Rows from block 3 of a small multi-label image tagger, named by matrix and row number. Rows with one number belong to one neuron. Each number is 128 + 32 x the weight over its row's rms, rounded and kept within 0 to 255. All counts start at 0. Numbers have three digits each.
After each neuron's rows are labels from the 100 images, of 14848, where the neuron reaches its highest value: "top examples" is what is common among them. Only what is clearly more common there than usual is listed. The data: simulated stained blood smears.
# fc1: MLP up (model.blocks.3.mlp.fc1.weight, 1280x320), inputs 192-255
# fc2: MLP down (model.blocks.3.mlp.fc2.weight, 320x1280, transposed), outputs 192-255

fc1.429:128128128128064128128128128128128128128128128128128189128128181128128128128128128179128128128128189165128128128128078128128128128128128128153180128046128178128128128107106057128147128128068128
fc2.429:128128128128128128128159128128128128128111128190128128128128128128128128128128128128128128074128128128128128053214128128128128128128128128099128182209128128166128128128128128128128172166175082
top examples: platelets; small spheres

fc1.5:128067181128076128201128128081128128128128128128205128128128128128100128128171200205128100234128128077128128052128128128128128113128128077128128162128107128074128211088128128128059128128128026
fc2.5:128199128128174128091169128128095070128128128128054128128128031128128128128095128128128165128237128128128128158097184128043128128128128128192128126128186128128128142177128128056128109214128173
top examples: discs; platelets

fc1.708:128128128128128128214128128128063163202115128128128128152128128128175128175128128128151128173128128128128060128240128128190128110128165128171057249128083117128029124057056128128153128128128128
fc2.708:128051128128150128179128128128128128128128128128128185067128128128028128128128128028128194128128128128128128128022128128185128128128128128084175013053128128128128128128172128128128128128099198
top examples: kidney-shaped nucleus

fc1.752:128128128085128053128128128128128023213128203128235128128128128128128147150128128128128128128177128128128062128052128128128128128128228128128128128128128128128128024128128073128128128128044128
fc2.752:128128128128128128093128092128128191128080090210128128128060162128128128128128128128128128128128128128251128128128128128128128128128128128094128128128128128128128180128128128190128128128128128
top examples: discs

fc1.583:128128128128128128192193128128020163214088128128161059056128128128128128066128128128128085128128128188128128128180128128207128128128128128178143128128128128128068224214128021189128090167094128
fc2.583:128082089128095059128048128128128128128128076135128186207128128128128083128071128128188128128160128057128128075128128128128128128128128089128128128128128128128128066050128209054128128128128128
top examples: discs

fc1.396:128132128128128128163094128128128128156136128181128128070128124128106128161128074128147128128091197084128104128128128128128128128048128214128105128075155181128128128134128128128128187109205130
fc2.396:128029128128128156128091128064128133128108128128128128128128128128128128235128128128128128235128128138046128128053128044128128128175165068128128128128128128128128128128128128128128078128051128
top examples: crescents

fc1.263:128128128128097128128128128128128128128128201076128128128128128128039128128128212128128128128128023128157066128128128095128128196128128128128128128128128128128128128128128128128128128198128128
fc2.263:128128128128128128128182105128014128128186088191081128128128066128128128128173128208063128128128168128128128128154175128128128128144128159128128149171128128128104128128101128128128126128128128
top examples: crescents

fc1.711:128128103128128128171128168128128128128128128084081128128091090072128128164177128207128128058128177128128128128110168066128128128128128128204033062107128128077164128128074128128162178128128174
fc2.711:128128128084128103128128101128128128128128159128181128128128128128128128185128128128128128128128128086128141128118128128128128227128128089128128128128128128093128190128171075128203128079128128
top examples: crescents; teardrops

fc1.125:128128128128128196128128128128128128038128128128128128128128128128000128128209101191191033128128128128128128054049128128128128128128128128128128128096206054128128128128128128170128079128046128
fc2.125:128128088128129128153128128128037128128184128128077128128128128190128128128075168128094128066136128128128128199128150128128128128179057128084081128224128128128128128128128255128128128128128128
top examples: platelets

fc1.604:128077128128128128128128128206128128128128128128128128128178128128128128128128128166128025128128039128128128128128067221128164128128128128197128164155128128128128128128128128072167128094185128
fc2.604:128103168128128128128165105128128128128128059128189054128085128166128128128128128071128128128128245083128128071080128128128085128128147128059128061107128128098128113128128128128128128163040128
top examples: platelets

fc1.103:128128128128128128128128034128128128128128128128205128128206128216128128128128128128012128128128128128064172128128128128128128128128128128255061231128128128128128128128128128207128128128128210
fc2.103:186128128128128128128069128128128128128205128128128128128170128128128128128028069057163128208187128058128038128040128229128128128202128207041128128183128128128038128128128128057128128128128128
top examples: platelets

fc1.95:128128128188128058128084128128188128161128117094128128128194150077128128128198128128128128128128178128128128075128146200128128128128128079051128128148103128188040128128128128128128128120058128
fc2.95:128128204128128193163128191128128128128072128128128128096074128128076210128090128128128128128128128128116128128128128128128195128128184128121128059128128128128128128128128128128128128128128128
top examples: kidney-shaped nucleus

fc1.748:128128128032128085128152181128128065128150161128128093128128039128128128203128106154189128179128128140128128093128093128128128128174167128099128128128128128128128150128087125128128128073011164
fc2.748:155128165128128232141128128128128128128128099128166062128137203184128165126128046128072128043147128128128128128036128128128162186099170128128153081128128099128128155097092128128128128128128109
top examples: discs; crowded

fc1.326:186076148178144128128075128128121128128194128048128111128128128098202128203164188143128154128082128128128128163128128128140128137086128054128128086073128159064128026128128128072128128128128128
fc2.326:128187163051128128175128128128128128128128128077128128128128128153128104039128128128178128128128207094128128128128039128074128188128064128128128200128128109128128255168128128128175128165128128
top examples: platelets

fc1.68:128128088068128128128128128084198128128088128128224047128128128207076128202128128128096128128128128128149128128018066119128096087128128128128128128091096232128136128128128128128073128160128128
fc2.68:192219128164069128109128128099000128147199128128128178074165128128128055128128128128128128128128064128128128128233172128128128128128128161128128128128128128128128128128128202128167128056142128
top examples: discs

fc1.579:128128128199072128128212128128128128078128188128128165128128128128128128128128128128178128069128128128100128128128128128176128128128128128187185128128180128128128128128128128128128128128128128
fc2.579:128128193128128128128000128128128128128128128128128045045033128128128128128128128178128128128128165103128128128128128128128128128128128128090041128226128164128128224128128166128128128158083128
top examples: discs; crowded

fc1.483:066078128134170077063128128163107164180128159128128128133128249128128107128128128174128128201128128128128128128128128094128156128128128128128128128128133201128128128128128093100128128127128128
fc2.483:128156082142128128128174128128128128128146128128128128128128128156128128128128128204128128067128128050128128128128128103128128174128174128175128128128128128128128184156128073128128128070128128
top examples: platelets; discs